From a checkpoint of a small image VQ-VAE.
Model: 48-pixel images, encoder norm layernorm, encoder activation squared_relu, encoder patch size [4, 4], encoder width 160, decoder norm groupnorm, decoder activation gelu, decoder widths [48, 96, 144].
Data: 145000 training examples, 10.3 epochs.
Rows from block 3 of the decoder of a small image VQ-VAE, named by matrix and row number. Rows with one number belong to one channel. Each number is 128 + 32 x the weight over its row's rms, rounded and kept within 0 to 255. All counts start at 0. Numbers have three digits each. After the name is the row's rms in percent of the matrix's.
Before each channel's rows are labels from the 100 images, of 14976, where the channel reaches its highest value: "top examples" is what is common among them. Only what is clearly more common there than usual is listed. The data: dead-leaves pictures: piles of overlapping shapes.
# convs0: first 3x3 conv (decoder.decb.0.1.convs.0.weight, 96x96x3x3, each kernel summed), inputs 0-47
# convs1: second 3x3 conv (decoder.decb.0.1.convs.1.weight, 96x96x3x3, transposed, each kernel summed), outputs 0-47

top examples: vivid
convs0.35 101:127091055134150104092087104141165094127144153137132138135126140141099102139147109151134137186140126135097117136142156174162121136035139088096142
convs1.35 117:125131208147175134083111127145162091124127089093204093136159121139163119119109116146184111171105116109097122108122134114121163135223150153102187

top examples: vivid
convs0.67 097:111123154083144134151106071156100101064165100076106133135147129131076160147166199117098149147092171125176094116110078083137137131057139199113119
convs1.67 105:143110158184115134085107120151153145121181206133113175128094130131114122115107126103141090108173146127152093142159168104081125133114033110052070

top examples: grey
convs0.16 104:129149129126111137110174156185095166150077185130173108115064084122123187117106098142101144098069091121123148076093072138127154072133125112140081
convs1.16 089:118049163117125127139087191069114105104130107101150149186200156164145136154120147101167156154179146091103120160112114179144146152152144163061169

top examples: vivid
convs0.15 087:104130085064183145159195111137097158098075069117123105137157092173133089181131135117172154102115113112114158163091183176080099101121168145097138
convs1.15 098:151083085127145105161090112123092067166132143149098121117101127105090086143132094187142147167133124134101125094156165143183095152109125092172122

top examples: grey; shaded
convs0.91 087:137135133119153170114117098154069199092207151120189052193119162152109166144151128154130088154101110081135082134166109173120095137122145106097101
convs1.91 081:144153130105132114173120137154171162031096108087130141119123086102146164127102136121156121111133104168165126126148076081137111103099099205138088

top examples: grey
convs0.14 082:122145066104111093136153195084126160176064186145119104089147084142164145158117107133097150106150111090108190070138091154109113123114127130137074
convs1.14 095:111086151204103113135037127089103043135133155110118143073128107138131100142107156161112137185130125107081095107129130109144169150177127100197159

top examples: grey
convs0.3 084:106099158096109171083149114137168138079163119136138149159157176134207116097178119133154129126106104145011166108166164098121170126071159123143109
convs1.3 094:101111133166073131114125155089075170125144109077168162126062108106127161169159166158080124158161120111176092116128127122081130093052176114134145

top examples: grey; large pieces
convs0.24 096:111105121106116142124138152121096135107111192110186092077131175104129096143115149117130094112072139081120177136183117148116161153127075167174073
convs1.24 075:151187169165087130139111092164087162179090205143094139139148086158199142184141088177045063121140156124080110069116115094114151141119162122075161

top examples: grey; ring; frame
convs0.40 094:066114119050192173120179150117122118126179155159113132110165073144122132122116164133154092105152125166151107096108172166136097150097122138115091
convs1.40 084:130164187166121084082152116093159125126070112104088162063057192100149118145131133144165217186130128141130141092155125158121161137126120111143170

top examples: grey
convs0.22 097:126119114126152117069171128104104158150128174075108096167137186143121169094133110096116143117146202153111152135081114113168132108158092140146140
convs1.22 112:140183140180077106100151144137138102183149149087173149111139184102168125118146163120114082135150099185104139094056147124089150086103111032144116

top examples: grey
convs0.1 093:114162226156122138115153144103152101141106121134104135100101076142156106113121147131111123092102131143117147125113162145104145138129119063128215
convs1.1 119:151116133110150091086126134126109102134144165116172119132152118120102124136100127179136153212102068144172117103098112156097188114151113127131091

top examples: grey
convs0.81 105:110115123125124117112151102121110145080098168089157144116160128167210137152113136133122041145145119109106152126114108112144101103110102140141122
convs1.81 137:110119062114142155162130127110092135137125131168159122130131112133089128167117137127145135077138120169117105120119110135099146115182182106119126

top examples: grey
convs0.66 098:021102156098110168117061129094149149135123139134139156074139037153093019109113147133118119113149123161099110181125164172146158142101154116167107
convs1.66 098:127094167122112122096129122091170108131151166145135127135103115079150106117145120068168138175100147102134164064181139082147153078154133181116146

top examples: grey
convs0.17 101:140117028162121108108118132086127128120109165088084089131128051160146205144119111115079128128122097093075098106143113153122126106133138145181113
convs1.17 093:147075207141053189194130142140133097125125112119135142079097150083117174137107148143156096117131114109145138090093098050115102087117093124183218

top examples: grey
convs0.46 107:089124133106125165089148135109121161123157090144154090169112210117155146120112155126092094105143129132120160077119137217112158116172125070071153
convs1.46 089:130142101130133054151155123159124144134091171121116131096160134116178108103142059170140078093081103143158051187159150099152112165095119155115070

top examples: grey
convs0.64 105:093136091132154120021071078107124076105145112076141132115116157161146074173153148152142136178170132118160129163178132177105142108194140125152234
convs1.64 088:152146140157144099113133061150149189146157184144089094146183054108206138109089137102112168168139154099196105133149095143092104153097110148127119

top examples: grey
convs0.54 105:152109061103154173067170182090106159140120142132155102142115183148182194127151173111074137067133132144140140130108146163104131099196133105137100
convs1.54 120:127170181171118082118116131152130158143137132151104160119115122144132154093132127125160120130169177039128129182137076107150071154144153141110132

top examples: vivid
convs0.56 096:087078105188084114118086039121179096159106139170151088120092105109145118104137103098119125147144065124131127101108148149140170119175137129162136
convs1.56 120:124116126084169204118097126179096152109168147122075145136147114141104108096111150090111128102123213056103155105105103091138157045100164183116181

top examples: grey
convs0.7 109:126159097147140105228086117137103110119143193101114124121054124115107131151092165146112120090092085104092100107149072136152078092111137129051025
convs1.7 099:076133146142082108067150129087144127119135130142231158111138076139097125152129107123121128145061149125121066105092094078115154132094092159125135

top examples: vivid
convs0.65 096:083131173063126089123100055158137113170120105122135111117189137123115115137108116127159148125165113122126178102095154139134183121063113046165178
convs1.65 094:157134097187140079059128168123148096089111102117172139151046122113122106101118151121165150143156107127121161082153083157123080083142096185082114

top examples: vivid
convs0.21 085:074125171122156104118158143099129131101157082080148137156124111147135100143129128116179155135171182102180178133145137120110085187158136143008134
convs1.21 077:149154182112064132120093134075105106072144150144146112150156087145131099149117113158116108199148090123139125118070167102124156059172096157159147

top examples: grey; vivid
convs0.59 088:152159117076130131145129148139132149108121176087121143138157214123155209143134132157097145135156139156000094101128125130151125100070101152132064
convs1.59 078:095082118059146141129131124109076161120171198145118137227176142123145140163121108150104082128100146066229142096113111142127174127100139098131114

top examples: vivid
convs0.86 076:114120102152137123112106137086132144126101148173119043152118096082179155140090194133162163120140092090170091127110082128100136127138162194194125
convs1.86 093:167086162125113095158060115129125130106147081081171156157111134161129170134140145135123078159128183118141117155121141152142128164159131174051121

top examples: vivid
convs0.79 108:168076101129123125150148160115149047242104130249135108125161135134140139121109113137136160090090095185094116096087154137129111136152121103101086
convs1.79 127:130183115151157081116102117211067144038130085106126060102079105151112068112147112164083095119150155120152142130132129139123132141154158154161142

top examples: vivid; cool
convs0.30 092:206114170105045123113106110216185115113132134097158167106118106139127103101125153152098125148108114121073081123117150152129181117128134080154184
convs1.30 116:117145144153164138065163124128097115111091125166125196158118157121097095056146052124122153097158149150109135095146074124108133148092110145141096

top examples: vivid
convs0.83 116:100138142105114062111153102104123185143161113101149084093097051090121079086114148107116162105128190112103207091130135145144147119132103160119132
convs1.83 120:151139037134161122103096222100123123134092104179109127150119133093159199151157137184152114105089139134141162147088123149180130066139129100168112

top examples: grey
convs0.88 104:117163139176116092209186155134162105089112098147112183093097113109115112089112124155159156107114107140138089121109107101137132152049127169046157
convs1.88 094:168143132052095139095090078147172176097094100131125084114113140167129173150133121112073069117159160099170160144148091099159134139127143176127126

top examples: vivid
convs0.87 084:122124174121115112111104170112165140082133133115167180149124142163058126138117173130102126138174189128177133111152103101134145176154071131080096
convs1.87 093:117163096159130088172167116128142115103071089146083069149122139080142119182115098094201070102151127142102109155112089137089121172117169151084142

top examples: grey; earthy
convs0.51 097:137142196153117076110025108133104085151099137085148098118109021119149048151172148138156170134177119091158181167188142140139111133138168094118160
convs1.51 101:090186075102128161148134120137138140201188149157077201114109130140081087096180166070080163158151099087121129155181132153071118072118143121176094

top examples: grey
convs0.82 085:131192084136100103170141184120062129094142121138081101097157079117210195153131179182116132130113157110127099125144143177136111151076161178128094
convs1.82 085:133152085136107132127083127126170157086131111135129110168138092150067082143082103061184129096106138114129122164104072106134103097144095108060103

top examples: vivid
convs0.0 102:150157235060033165175154138146079114094133128158109184156202119157126110136132140154045117113109132153136097117118135106086133164163130073095126
convs1.0 083:134034090140144162134106144186125098118147104092087132138128156110170154115132168072195138067126174081180159128077131112145122101143103163155183